{
  "train_examples": 72500,
  "horizontal_flip": false,
  "stem": "single",
  "beta1": 0.9,
  "grad_clip": 0.5
}
Rows from block 6, named by matrix and row number. Each number is 500 + 25 x the weight over the matrix's rms, rounded and kept within 0 to 999. All counts start at 0. Numbers have three digits each.
# convs0: expand pointwise conv (model.blocks.6.convs.0.weight, 576x96x1x1), inputs 0-95
convs0.61:521505525521475459519527482479485495475476520510503481515539519508551483501500497478511536499494501511511483494508534522494496474453538496509451536501490499503468478472529521517541436518552516508511484505465502489480485543550478514492490497486525452487498460528548537498503509493498500566
convs0.62:493517516447498496556527487462457474494495528506473489481491479506510465485518501480533514499533496517500511501547519534479469498498479447497520512493569498474549518504463511509491450490498527450489524505474535452488515527483509491554497500487522508500485477519498482473455472518522503496
convs0.63:519448503505498507514498507466504457475543576502488517477468521471482546466533483484465498524526510511497474498557517482500475474486504441511496533542522490500451525479481526466442447502490524452504478516479498477502513486499519475487503492502498455526515479498504543522485527532523488520
convs0.64:494537517485475491503511480479526498484555498505502571488492578524485551499483522478493484509493512538512475440505493512538530499438511488462505488471515515509489468474497482535516448506468532517539477477504510503490517495502513507509523493488495515498495470519548520524434562518467527485
convs0.65:493509530525504525469488499512524528525484479532557537495520498487452495524521477466479487533498516480474469475498498498498490514462467516521533485531518526478492490539501511516483525509499513517481512472485476512497507502512483489464497527486515482484527516494467527516494496488520508488
convs0.66:517506490465494459523490456513490495486484527537480484530512497518527512489531537509537480532539453545512554492531494496517523497476485512499498528486540485506542493468500549500513478482510506495499497525530487469508471516491494487496503506509507507496529472529500531447535488502516474540
convs0.67:489544502519510474463513511532517515491486508491493479504472531483497512492511474556508424487519503508498495497489486520527475455507514507500468504478471499529510487520481545499473467488493495491460498536464494477540485462493486492522484482534450517513499497544483497477499509481508472547
convs0.68:498498482548465507518481546493499500507476454488528486498461494484479483526478517523514520520477501484492497490509488486487478534512482482515534459504546464499494510522522521504496491489495475486493501491507474508479540490453438498464460504510525514465495543489468494514479557495507507491
convs0.69:496530476541501469520466534517474482492462476484506497477487493519499485482513547507549536536468523512495556526485461512516476528468534483489529486475517452447547478478474462473514503492507509472535470503481529486531497491461491500500474540497499558504505540514520545497486470504466498519
convs0.70:485484500466490509504515483489494489493514514488510519514485534509510533480464517515499564480473503524492502515511508466480476509522497465463457502490463489504497539490464487509494523513508463474516470493516447458529504469450543490469521464476496458526508489456528512501487498479504507487
convs0.71:512491463479522484518505550464528508456484473539532538520509523517484514473487508479507469502505557503477468480530506511519499495512513554474467494517502509517487499492520520542466524536556572531487472453507516508488499498524503522462510524529486502507473498503512530489542469539522477506
convs0.72:453442535515499494540508484481519442485497504476472493523534525497518502472477496513488507487517498504474486514514519489463474500498482486482505503517529499479453480527479492485507516520480526451475497535488454451476546462472517499509495463504496484527499484422492514468485488501521485475
convs0.73:540497520537475515504473466526521508488480470483511512446474509535476504476488488528470491510506499483460501549494487467460484477443509576518530502541530537507488471449497477559550480495481511464493500448501532496439495477463482484464490503451423506523437501485525530528477505486500496521
convs0.74:510547512527513483507494491453532538481499471516468473509490500501519506466497528526512527531512498477468522509525536491483466521439537504484518479521510543455509506502495454496565508547512501530491528519483488497434491500533476466472517467440481484466459453500478486521471508497509509467
convs0.75:508419511471514519506498529478536506526543502509463570510491516495517498495475478470493520489531477500462449479529540519507484468508502518456475478535483506450454483434513482493512517506499529510492487444483513477502540484448499476493482481551500454497514493528501555516503516549514471510
convs0.76:442514484467495519496530538457532510521466458522495508495491519487485523537485509496514522472531507503508484474492513524487526508526515458487496536537506548487503541493520474518545462458501481500509490508501505489481534521506505521509458530531532513498515453503555488502458493477536507469
convs0.77:492484508517486439503469470513544512526517502526509493515490527494524447494509528455502531514515489501500492504518521511456613483501504515537471518536502476461489500537525469488456463482457488498477507500503511472452506495530511494552544469535460507514499461457549514481526543470499458523
convs0.78:480513489506495516523497469472454514513446494504517501488481489513484484481483567525486521522502474472517506493508512458454547514489546488552519462524485465452518500536548475509479467479523499492549508498495514503474466530485479496476512519534478529491511488476530485540534521418511513480
convs0.79:432488528503474485517476499500468485497538527483481499490523524530484506480530536469536510489521509493497503533515496537481506504490523497486484516463539483461452488473488503519486487506505528535523501493507514482455531488487527518487487488496488488521479481513529547482439516512530447482
convs0.80:469523481504499478528545466465486542511488492512544499483499499498533473553530543476488502466502505519521500483513473495510533494504510514474521550496470507462502473539483501535582464470547509560528481504481500532509524514539474503491511484538509492496534486507468480490541534520510502490
convs0.81:517528475529523487472504488501539524507552525541506498536465505531506504510493483479472496485506463550501575467527464525520513511476502495463488467481517470527482497485466509501464561487497502496488489502483476488537500475533518448474489508486486491509532471508539468507462515494492485486
convs0.82:461464477462503515500542533490515477478533494487485479545501485506549551534501527495535542522447495492528492511573518519497559513517518491525501511504521483496467488508534486532540493522516507512505504518509501477516504496464528518498511506524512503504489467445523507469528526495520499503
convs0.83:481517535520475472552484473498522509527521524499515458437503518543497507482514522474535543501501507497514467487517455479493509469465504543479448511505565493499502535459490518484529478477482489490485534494516450520474495530513479500503482506523518517506512417472512530480504533489500478524
convs0.84:476477524521470524495519493521523481519503506501501510501491474527525530464510489502501566520542482511537471524516502494492523521491482471463471475507526481490471470498513523485484499504462452476442520507508460518509511482476506526517467516486480496524516500529505491494426476476513475496
convs0.85:487550442491510478515477500495479516467511527483522464476505535499520491486514455484492503520495530483495535467469507531495493466503531480457447508488497460540519546469490498457508495453529476511522495495447489521496482490465479496521468535506516502463432525520556491516507535506445482485
convs0.86:493512470493489479532504507457559493519480479493510564493485500533483488487540467490527516528525509518510487513487476485504505518516466497480532507504513470494512513495526488492522483443510512486505495483594491492456506527456488513507475493497495500462500547499503541510449539531495447530
convs0.87:485499469499485492500524543488497500500507502470529521547516513477497524495509462487510491512486513517549489464501491449475471548504506500473519513470488503541477478491536475487555529486505489469475471480516487514509510482481453502438489488476497503481528508502513505491509515464550496500
convs0.88:466501515488480499536489497463485491495500525495480477480476498496476518489525519501490500513512500505469484537485521472495485495472476472531517473523524503492459530483509492490508458486479495467508527498483451457484479517464495546482479506488480464521523433496517534505459496523512521490
convs0.89:430519497510507457489520518428478470475458505461469484532509530516512540502515495490525474459464512511562497502508503492461480533504479493501483513460493490484465473511489533493525509493524502508504532475516534499468528527506473503487510459492549478517499485449525510512480498496498485532
convs0.90:493525483501479511472505547497513541530505482540565464521472503496506559514493531532517494515470486465497537507509476474495525490472508485502507465537483484528541514504507485459500493515476490511483490519470514495492474467507464480500507521490531528471487474502538485496521498488469518459
convs0.91:467536528466448527482486458485529521514512503468520500537492517500461468480546505478539500513471479509463470553538507506475480462479494492495436532470498505493496515473490527522550489486519478533551454493503459587487543492484461527472472556471457502464492491517486491484503531490494496496
convs0.92:500493522535500482501511485519470517538482429497515472441531454519483471533538561480502516504505511525478572519467504546523501501492476537529499476545478504455520479509511531500487516508531480497538481510505485479483523538463520472482519551525492545483482515489525521505520447487523520528
convs0.93:507527495474465449503506524533539504517497495493522521483496469481537496449518466525501535544503458500534535517494542511488486489469527504515482493485505496524469467511543478513458509479512494506529515524509500538487514503500491502503508511493474489515530509484557518467492495474466528490
convs0.94:530504450502508480456483476514475507487480536470490520500481533506491463478529514466531430497533492497448510471547472490507510487534459452481461532473528481538552566479491559503478502478525495515511466535526500487476467462508511485512520485561477526516519453522509504505517501503501467478
convs0.95:483490459519510481518471493552492494490477536531533471494466495533508502490480542491501514498539533513469535501519503506483467493500473447472525519502525518486541510495486479528469453500448507510538523530522483488490511479523518500563504482503552480498506518514535495494467489529451547499
convs0.96:501508501491495495514506454515484472499459510470485498485511507520470488508517503488531501475567534445456448510464528467515447535514482466489502485492509452485495475511524475525449489518492480492476468517532460485455463521476496499482446548483475503499511498517539557502463522547508491546
convs0.97:495510519534461463521463477506495548479512518510501497451517504495508493498547499470557493438499519487506532484539463502487506498469499517506533523475507493441544495511502498529505468457518496459554502475467535525478483492503467505492531487448470479479488462503497514525504488531517482511
convs0.98:493517556502556500494489486529502492511461488464532494504488518508491476472464504497439456489515522467523524500472517505483486504517463472494497536467532498490501528457499541509475483536502501495501492497492510488515512499515502527484471484502499525502497505479474553507514516516518474517
convs0.99:468536494469520522498461446467506531508497550536531493491504503491445509496526488458470475489481496497527526499494505513490515495490496501486515497508531485483506539495487511498470478480467432482491524483472441531496501450508490454483478482504459525507513452513506475496531484493513469488
convs0.100:502507530508507541532474478518486492457513531516508496464521509504542463499503523485537501484498459514520559513531487526476482507494441503488526528496521508524476510498520527491499521499497507489513520461454526459527470503475460462542522481549528502519533543500552539500477489522484464484
convs0.101:499481505472494463478540515475513493505540491498493514508507530523525535473502470503502490536513472561523504491541521520503495502458512494504463516498522474513472483477518498480516507497514533511511493549491519447448551519502510529504500483506503454506505452531479487482500524508476473536
convs0.102:522499484501482522521519514542490515499485486487458523514519459472512515516506482552485548477534476527525543471512512483493515504487502496543535454511489482497472524525530445543495540497489503464470493501499511516484510503480503474528492477506495486480534531500542488453507519487519505461
convs0.103:514510513534492476472500518505488520453527492514499468480504525492508504478515538504520476436511496504506446504492513486490467461476512496529444514546478532532496457516452510494489515512524474505484501495465547501524506494554490512492491517525500523500500529493506495502509516514472531580
convs0.104:504524517484488481483485471542548499500496519495495540474515495481517491485467518511476504544473494501500486511522509515507475470449504477527435506515519517490507468494474494499505482512508527531495474474504497486474520497462529497523516520511507520521465462517556492496469511527466510511
convs0.105:499528459514484493498509468503496553466518503528567515486552576485504485525542487523510454482474502564506505470477466537510486490512475516489480517492507494489493515503476513459504462483525483494470495510480463488498447478517478496527492449525498492449542457531492489482500484493486483442
convs0.106:470480505487494495501522503490520486513453470526524486536513492481535547517493500535478503519466491497502541525575523486489499525465544482568467515525488517529490496496517496504509511523509528524480459515490467528491528494527492514448529490499515528511470504494510498475519478461481506479
convs0.107:485482461539481465512524494473514453528499470466515501547526519476517509534472476510476528526509537527502535510539515488445471532485517526527480479543518511470474475465494492510490521500529489511513512499507491468473535535500442519488494483537544494553530525437483509490521506489523508509
convs0.108:522496498523432470470511490537454533504518498472477467518455504495487491486529500494534509480512492490478508562493512485529508490473500508471495483541501520473470518508490500512532499474516537460484506511526481539487499531508476524494508526460458504546485448511513474491470452481491533540
convs0.109:508478509499493506466459512550498521509494540498532494496513523481524503432490466464487498536479462497556510520491474527504489510450529507503492509467498492531472513484504501453471493515498495512473509496537454454530499457488522480477498511487518484543455472506548510561512510520495483496
convs0.110:492508524515506547482465484516490482533499469528585509505516483475457494539506500501508484488537505479474464463488493506501513513470499512564514482528522510513480499510488518506476511462466491480500514484511458539492525470494527472492518532501497515470540480475529523523506471467518478491
convs0.111:458502497495496475483502456463452464496521474494523492467521516517481465472528495477531528465519526486484461466519548498480543498498491523509491496545504470441473503490481528486482481504479508491507520484465491479450523527526545533518503481505518493551493500482539525558502495490494480501
convs0.112:505482475517533522478483510505500466527506519486482490496466566526525514432495482512469507485502499497483482513526539480485478485474508473513517543486528519505441518480489523497484469523508461476482527541488449425483501461476503488482512472513513487489467496486486495504464512470472505525
convs0.113:480502497540510420512469482486515489505515515514510480492503504495470480473510500527523474482493558526488528510501532550500558518454495526485448551507488512450490473508454533500470474506515479473502508461481489485486515466538477492497547506480508458490498495492513507558504445513484486559
convs0.114:456466503486477518500520499479527484440523520527484494504500473535521538510495526480507528495498472491516468556553495486514491468486529510497487506539514491485461505476507484510522468534537476504500499487475490525480520511507507505460479516499523459511491481487478470478465544465492471493
convs0.115:516500512508480525458450478507539508505513537538503534472467517497460453468483444512492501508522494497503498482496468502494485451473441519487501485489570476509491485481470497501498508512467491491476528512546439510504503451431485490492466468519500490492507451502537499499488507500524498483
convs0.116:480519478513539527530462493515463537488513531480551477475465498519496511497504544479524516490526467503477555508515490500491515478481495493531528518491524517486550476496485477491518497479504497466556505541499491453531463522509551490479530514465473498488512513536450478507501505496482530550
convs0.117:492537449511506514485477482532522522493508549521522478485534525474485534473478513493492517460503462532491526516530496461504504462493498478454455501476537469489498520527462495502491503510514470491498493483489473529506495467447494490540464487520512517485527469536511511509510508488490492458
convs0.118:486515535498511494499525464446499557523482473478492521457503487497508523500512531565487531501524496502502526516527470530515510510458540549496546487477533523443515489491521495523532452508506463501468522515529484505493510535486480536462490472450459496536481456500427477439559456474481507497
convs0.119:492484513518543507483472524493498480493503510521514485469489508508472482504505531530516545506482526499479491493493493517497532486481437532493527543492510505462495469520471536459507511512482521491517486488519520527506526522506514496480497503472503486498485497499446504532528511505482517539
convs0.120:475482509501515492490491539486502542499518481487471511468503488547514506538535536514561532494504480490512529539551457514526502523497486534525501542515510504504533469489496490526558458476473482585504509544556541517489537549469539474527488522493522482476511443517472501503501507511525495457
convs0.121:471488530481536469523508559510529534507470477503545510510509541522444526541472513506523453502505535502513499512527498520504571526576508524500513494523459521492509528491475523526513515497548495501510500504519555508514515479551520537495548489521484527513511467533488490510539516503509488478
convs0.122:562489491497533538520483473517507469480518477510527494488481462527434491512485484436505482511536497485494504497513464474506486509515482496474486508515495501498534494511507468502490515519494504474543476510487515500561504504493499494468499510509507451516494517534461511532507470548552523534
convs0.123:497515502496481524514470501473517510466524488557476484458510482538520487544491510458518477511480516462464535498497487510510480462502475502519513545540517525522542557585475502550521505497486462524530445511495515510522483498484472457534486536500470542466505490518480487550513483481495471513
convs0.124:478499496520478474520487479541473480499560529462501447486542509497493495547506435469506481490482498495479523525487503518484472499506516527478475511462505531491466506483483486449475494484521457480514504524484460487481539505521499534514503513454502466496485547503488488558472496467461536568
convs0.125:474494492511484496527521498502506486497538461465479468479498499529547507509486539519545550493498531475472453476504477533496485575496519520487505502522510529483511534513528538496478509521518492495481456486532491510499523529486497504509474530467531514495491497519529481511474497554488483523
convs0.126:471499527487485474478545519502542466484528483484510481526513512511563515536534533500519481520534475518531506498503488525488516453488520513492456493446483478528513535460489524532559487515532494470479485509495494525509507539489483469494461485501484547492508514496481510509529495501526465497
convs0.336:510515437504474479469469503474477486488510501505550498510474488431512480512535465514517515495462488536501519474517487452491496487515504507492470481485492442504499523480468487481494500449489462461500544511452502537499459480496488488518531476534494512512482489516506481557517517486507528537
convs0.337:525482511483542500522516546497524480472499524534534542519416514482527503482451485526452518496473519531515539462496476516495496488505444468533476523491552481517536471499485493537515476495482522557522522510479559469541506501493495516507500458517492480476517517497482515472515513517506519515
convs0.338:474485488501476507481474478494497477542500500490528508514495499446516528485481511466502459509457477497498496483504544497514479467467533483466469497470521440542514456490442493483474508478522473496497480496518456480480513505462492508469546472484488507519512495468521498535493524477489513488
convs0.339:513484501476453505503494505467530466469528493531500544535486511477547505477524477498510531536470487494550490486534480526461504487487524506485459479483470459524514462474496456469529511501517494500511486482532527510462509482477501502508491471493510440477493520510469488489497538500458522468
convs0.340:498491534519539507507480443522492486525528553519518498471524502490479472493517488504512471484473522486528502500497467534488570471489449517554463487530541497481486479499490532485454518487466513492481525504526473481497479496546491505511520495514500532520493488508526502540496474510528509535
convs0.341:485472505491514541493523531474493498526473487507527560489449503462489556520473476515496463534512506516512482511508493469505467531499471492522531447505495468518506499467523474497488526502461531530487499512513524485526500480478462493484512477511506516492536510510524552496507493479542496468
convs0.342:472493469528532521473469518498508503512501513486487507512494531507516484488479451480482507529470509459520513467483513515504536497497483509496507468519508519522517470515491492485468527532490523530509519494490549493499465448486470503550500517498469513492527519499470512535534524515481517501
convs0.343:498520508532490513479523487492503422511506533458454475522511505513538560461495481504479533516490437532516506535492555504445491518469468458515472532477530487493463501461530515492500517541484492488472507516503484451493522497491490523510486486465508482519486520449481525462461467508460486508
convs0.344:507472497518485503514501479478483498458504532499502542506515499488475537516501526508485507507520500519519455465541477490497503476537483502517456491480554480497477524476474522549486490532518496503504447502504509491487528500522512485454491489510513467528538450474495498479510523489515474503
convs0.345:465499489520473484535507513539488490463529542519495488511481535513520532461524487470498531486502468491516482510497520546526486456468520515478453500548498462494482512495539495467513495519492501512480492520488481453492454510474473529499487503531504470469507466550525501472472477505469443534
convs0.346:528513525545499453498491488549481509500482488485518495467489495490483444485495522490482476504504511469503523497436482528514505481516499520527500515525452508458497471520533494464459499496470528505511513476464529494490469525510495502521511562517487503477494523519487505571532459537493482504
convs0.347:497510471497436469530538555473536498547520487492506513516474473455505518474500476506495559538507509526519502533509483517500481479510501503462461459490475518525493486487516471482520480489484503504511491472515502506491498491503490487456521511491513490493545507470499519489521519492460527511
convs0.348:465495499483483514519490523458508513460525512491495523501466505461502551490459515474507505545489489486486516498566520502492524516503499463507519532470537513516471474494477496511527510531512523493526505502517519482472548455443477518470554494458468505513493478467503541497513504502482518506
convs0.349:504484452508481495515464493500455546520505485529555515445517457481483486538507520458528473527527518503520472531481511503476515452527464497500518441509477506498512493528509494522515488478511562450523522494480509538519494509506485516486504484500492520512537465462520533519543505475513497492
convs0.350:522464484511499473524505492503533513499475524506497515490465503496506547518524477515509514550482512488521519509488497480505498522502516493505525461527499454547504438495537497531535489514467541466461494460548494478490486533468444472424549490525490519501519475529539504503494542512503500472
convs0.351:503505524487530504493508529485513501466547539519482502507504522537510505459436501464497499520490486505496506484524468561484486492467464482517493537470530466568518481494452493479496541509513535539567535538542534470547506513487556482537509534474512489490482511537433479531517472566494504459
convs0.352:466513516504504459508486472465453471526545481504491494526512496521497507568539527514530473472506583461498485484518474420513484511500520530554552487575469572499529537522531483468510502487471483530536514475465517539475545490494475466515520488516532491495523498470508496504522506513562521513
convs0.353:566449509492500486522522521503496474490507531518507492522499480472487518501447459514483507489513476504531519503521496487477482520516514497474526501489492515462482511466510541504500518499550549481541471530446506497563489497498512497507548437544502496485522554500462537482495495490509486501
convs0.354:470482512468514516481477488454481500457539517522522484529509501530512522511441476502496511496475505505492500527486474467441496497532467531494479486544467502514471487497423503498472504504488501501482513489513531517510511487494528541502519446489486481503488529459537472500519554518458497494
convs0.355:501463539487548486534492505522524519521476463558543537499497483504511434554473510465570448528545553471484532536510529441534532490516518466526486521549499540501499510510477478515515501469484563497533508481523535520514529514482478484488539526531499527482519446550488507532548468509498494497
convs0.356:498509482522451525488485533479506491487477483493444540513482499507524480486489489522524536534494460526523520489559501499526461531494472489535462496463526498521501488513492491472530523528505483485491479529490505508503516488449505501504531474484493487507515514480527505508519539503513521466
convs0.357:494476516497505513507514487494464534505522549498499488474520473528491529479484510505451510501487444480473527504499549519480487500504530490514509507530540517458513500471470528533455508508508436486508524525482489490513498474492557528519516513475501474509522507486482477497508452483511491508
convs0.358:477519500527483459489520491467498509473514498475491496491514529531513506487523525483524527484495514512506520528524464545454511470458447490478520507438504480509493475488492510489555504522474506492489535496510498498504514534514528487527517481467541447482534492481490478493462502531427491491
convs0.359:490443520489528524527515547522501489530515495556473491525532463518506565504500489468506519521489474489502483542516498464436532509525491526483512466551515482507483496509547484526533548514486499494496530533509559480503526482457533502499531516521507492510494457462496524444499482537507477494
convs0.360:472451494495513507566513536475534484537458517458516518530479486468512510501471515496514472542467506506495505495528525496495474547505494486495515488501520498500516497490517510538501499517519483481504474522499440437474483509498433504472508508483548531489500499486530523472478537491506492520
convs0.361:484547443523432496464472511507493468508488527507500497558498491487525529502508488496495485489496488521541508502519467522474488475451473535514447466471469479494492485487461480450534494521528505514491503505558503526498533496529469501470458493462475535491476497505527492532497524471481571489
convs0.362:497495514475512523523471490532479492503485486525476511509518491504507488484457452470510499512498486458469489488495465520498524498513484510507557489502507479518557487496516495492513518533483532512500520496531515497510499500463503480550494483475474502469473523510497492509498490549481473486
convs0.363:487539506478512506512518468490450516477480484478492472526526548499497503539524522491514473459453495531526505500477508454477556527484472526505493468501491524483526503475503505467472483500536488522493498523483544480477525501514519535533507473485527506525517499512534494517516488499462514504
convs0.364:452537478500530458491508517482478508500535489498510512492517488497539493482486491512510543472486482490558526508471468499478507535479498543521464483537489494473465470510491492444508469511483496543546488483493510517480513516510498493524489551527544457482502498512510504493431510504473531448
convs0.365:508507488495518450547512515527550521474513496532544521471499516529480472497480499498531461521451537500496501480529478527493523485524509559506470514540501508509496495512495509525524502485560539527552429463499525549504498503542491488483547491565502509497509493517496489506537498521524512519
convs0.366:515468489535527492530510477486508513542499519496501519481520489500493496538524481512487520524556516502508471523490509501474476477500496479539527489498470519488481471440491500516494513498475509505452500547534490509504484480479513471487518487514498478513513522467481525508539513526548480527
convs0.367:548476479480485499460509509506484487500484474505484497507507457496514528476526468546484515480512507541506475464494499494485468503501494490514515443474478472490451502460541485533490512495457506493460505517517497518509514490494466496519517507517485478485567511515515487486484485511516487490
convs0.368:485466495491529532520480486501506515502480492526510511456521488494479475491493542490465465502499503479470506497499506521519492509520518486498490546546492497479490522499487554535479491499517495481491462520488521485498491501481495511490539555543493539492478488508511513521546492509535506521
convs0.369:429509490489476494513511478496474463469532514519465533514513520521484557478486521442532510497453482460528550456522491480500501482455483492480473512566500486516477484517484530516502486508507501511511515519508505452487510520511441530496493513516530498518510462489488495481506536488475523485
convs0.370:503516492473492474546484473418495532490521504536519502492477514531516521468512510452529484481493542489473510458481467485509495469438512536487482499549498492528534487504464527495486483477508522482543483464517491481505465502476463491492491467520519492457482463540482476538536494508539522512
convs0.371:501495540484512518457436473488452504449541500503548492473524505504458480500467493480527467487503486467480525469512479494507517496509485521520485579491516551515524487529469510521498499485548546507535508498484502509505473491506508485523533515505470510471474486545449491522527451524489471543
convs0.372:479502536493504516539453463511502498477525498512492493438502500531498447490483515471471416460476501468442483483478509503502505476508517488530517507505568541473533519554471481455458496524458499532476493460470443479479476446468550504514491524474502524470483522459501516532461513535511484510
convs0.373:495529504489483488482499489531487484522496521523495498522448491439516535484485489542462522494487499496491498486513508469475490507505491461474496514496512468468493465532504484494509507495457451531487507489499520515471496494518437532543501487493507503497501492492513463461457514508479511491
convs0.374:483530501499509453491523522498470511499511500515488492534507531506494522510485499498464489526429507500527513506479484547491501542463510562499487509475447500472505499483480479478532501502496510540505497464499505508493493466517486495507516543476510511497510505511492492522493498539434498489
convs0.375:475503493517447514498457520497534485507504511505543475484486486493493501513522484531509490500497506520557509523527492479446497504462491493510491518499504490520465512483488519490544507458495469512488514470506452540474480481500469486445487493482490534464517537480501502511518526478513526480
convs0.376:492494497484482500498492499449461486474504519495521486479551504510467522536476514438510484490510549484490473501525461517522523511505471531529502504440479518487502533503513507533494521508585507465501490462494474529483515509506478504518513475497509497465504462535480559545523517534537480494
convs0.377:505489470503516554481463498534506579478495509550513498445522481480503475512523515522550479532510559519460505469489493476525511475531459508518527489486494532488490541479482527494480479478503475481502527472492473549521511490486484498499508527487504486505504495532490499548502465500546472500
convs0.378:481445495515498540498521501528477472510499502464435501495511521472524457480477509513469496516482462543494471484492509516485498486443474488542473482532505463532473489487522525467470513531486496487467470550522495457485482467496489485475519491468492478481470507496486505501503520541486506451
convs0.379:477506488497499510491520502540508519540505518495477526474454480452504491517511520551508496505497486494536507494530480467516520469499468496525552514544487488510515482516492479515523522449501520513500495538488530493509519525478489489495532448537523525483573467451461467495545508540514528495
convs0.380:483509503481471501500451514459500502504511523531492472481519506500512489528501494514508457513502502503461489452548484459517468510449495501523505525510499454525528525515467479490539472512514512501497461482494495500494488453481524498480478522481475555511457474509462476484516528463462500497
convs0.381:500503485519483489554528513481540495516516513474488517523477513490488506484549461491479539506501485546534494509503488511460475488480498524436448495483486509507496497488450524539529498513499496539501483519506491480461525523525473519474459492535533512522517466499514481469516511493499500505
convs0.382:492541464522476458521535521494461501489524532478531466506560508520471490500525501501514493476489530481479486483468511471493511497491479536490482486513480520460470516497485471489498496521520502501499550489420490517487521498534470508523521479485522477515473490505498520534527527518453515482
convs0.383:488497515566476497495481482496508502492570519534517508491485478517477505462504535473491499527514512504507499502524535489498503460479489495489484501524546502466489503492469546503507510536468502483487486533467480468475532494509495539512511496509482511549509462498533529483480442501531492521
convs0.384:469546490507491505487473511469503527492511508489525514452519541506505485511509471483460491497522474472525578479469453516518491504479534499501510527538465485469513443498483467497508517545518499545531538489491555495526461514501466470526510492459476500515476532525457483495535478508458509513
convs0.385:488509528510505510479498490482419510525504524512496507494484495508500527476515468489488474511442468522482518480496523517530500519482481461518474513532523520488505494490513493488473534506485518480499503549460488459477500498531465510490505489513463504544493469489484479504514448500466487489
convs0.386:477532493527485468474485513522503508500474494492473479492513507529537453507529517489526478482450473485497508489519519513514487506507440491550473517511504485485503525488488510527524470492488481455515571544497457526477503496468489521512539528461498496505483451500499506491511471531480482518
convs0.387:546513502534490475507510502551511516503500469514479527467467499510519507448511465499490475559512486493508479473466525542470464457483528497475508461482533510496479496517485468497491470465464488494514522494517483464506492499458496496504515489504471490515491520506460491500448477539505517496
convs0.388:527512498517495497494499450509539475512503496498559492488492520495506493506524503471480508460521497553493520500504500534525485495509512511469493524500521492495502565500446501492491505476490523517491471527481483475522498455494481486514503538533503497499519465526494498503534503486524466467
convs0.389:478502463488511472551506495438514482517459506480500525521445528466522498487550484515475525485540469485509464492447447487506449487523513501478447475476517470486479507502496451449505478475489479522483495501461467485478515529466460504529462506490532491481497498504494469502489470509477461527
convs0.390:529509478538489515496500511537470574506517487579546500489510491488473474538503500498525492489539530495484512438475462458511538489511500521523536477507471487487496505543485470485526497480481538478512531466509496573501488499505502478495493496495497513464513519516527457564542489510522509427
convs0.391:509463484526524487509502514502532460506528496524472547531483517492488531527482488519479557516571503512489447503528464473526468494513467516487491524555500491512480502477502455521508503483471501496494488513479504446545502492475523509493497459546499481499533489493498516503482531501522477437
convs0.392:495515532423562511536509505476450481485495473472476495500495521491542484510519506520525487484558486498507504482556535530493496499527523489511492523470468509455535552494478527521502489553527474473557481502506530503527499524497483520506495477500500485524525474504477510489516474541498492511
convs0.393:477455492519478497485510557500492507497513544514479489539499503546475508519504512452547519514485539470501518473519495473489502497495513529475545512517533502475475492499468487558556507492505529510543486461497519546504555493484515488501552474494470493526511491466507523494521529466529523533
convs0.394:506489529491533536528486515481486519491506505541496460482462472526481495527475515490504483509472533482462484524499513492525531516521558536558515485529525501483527502536492468518546494488522537521508508520483529558519512487524518510479481505550503511506483484536453504518526520494491540499
convs0.395:502502503473498515505505509472467501527472495495521523487449471482468521505480454535492499501477516488484522521477524491492505532504517447500521478519501510500464515504465502518523457464502530469514516484517467489514508497531489562502539543491481501527490476512502500495498463471505528465
convs0.396:491534477467535451503539502497476493490493557503501510488499534468499480497527492492504519471508493559524514468519514532532532496468484500474484503501484511532500515477488528503484451512496499517489543486470493438503513501549476513529457482508549501524497504526497448536501457519492487481
convs0.397:516512467483455487513523505490452502514516502503524508542520491484526538496515494483497502495472506483509510498476530474465479524501519470536445513506508501511443509451460517544491513509527489459503480490491463470457496483514461520454500508468553488510492488482521509434449480489478505523
convs0.398:534499498474492524463498484527525522483458484529552555490483495487492465496488487511474498507527519493506537467494534492556508533518529441495488525513514506489504499444498509518496472486508567503492478464477488478510515437495483506500506491519500524518542469508538497519518458505537499472
convs0.399:502541486509532486541500478490529522528519515513498496527492504521510465504494486473485512507514513496496528492496500505510527485528511516476514525489491469501533520526520488483498513519490524489523514506540554506544482507481450496523485487496481497496497505516500508511517484519468490520
convs0.400:469493550495498523484498476519480503482511508500475501478543503516512499463535470462506482501494471503498487513490535565516501510506541492477478520477527491477482498496515548502450466524531480471505520452544508504490517452501539510533504548490474491514417499484503540501468520521494462548
convs0.401:490534497492519518501476503474469484426514514549511487474472517497495481498491480466468465459484518478497518491484441493517531471512480539500544502492540481483510495497497471460486498465539504486534488500524506477503453495483490530550499515504485512494477491534452508500490469523465482521
convs0.402:504498467523504489503497450484483498510496515497491507542528520490492526525512527474500495468536481513488456517498570447485527473512489481510462501542520505464489511504485525530483494480509504498515472528505458478470538513538500509506510439529582480502540458511472496520492497488546434496
convs0.403:427456525481497422554488471479490492485531474519544514470500521490548516507484525411584471483487526483486503496518506511486504516511512509499504530528514552505531512523478509509516449489511482482497470506517529512427549539491448496494514501506536503513471476526524477512523531500552450522
convs0.404:524479481506485505469522498535511505526495492504518489478520483469511534504504478516497475530515503511499533526537516504519535509531501504507505515513476485496485500495533529493524512513516528452485502447494496493478507551559446449458507463539463563537495542517504492487566506540539486502
convs0.405:564491505516497497505478471520527507473508457510527498467506516491479463467524546541478470534498493497470535522469495524510486508466504538526528517489496509524486556529519548476453523519507499455496495541515481500510477501501533466508549489513442514512503494512527518480506462479444498503
convs0.406:510486452479432500477490508478531513518524499486468517504469471418495543489499516497509534524457480550491535506532524512525496506509484483480516498482496509520519495515481492553515510493539474534491514532487500499479520499467480536494509505479510504517518507459520502472487504520489526497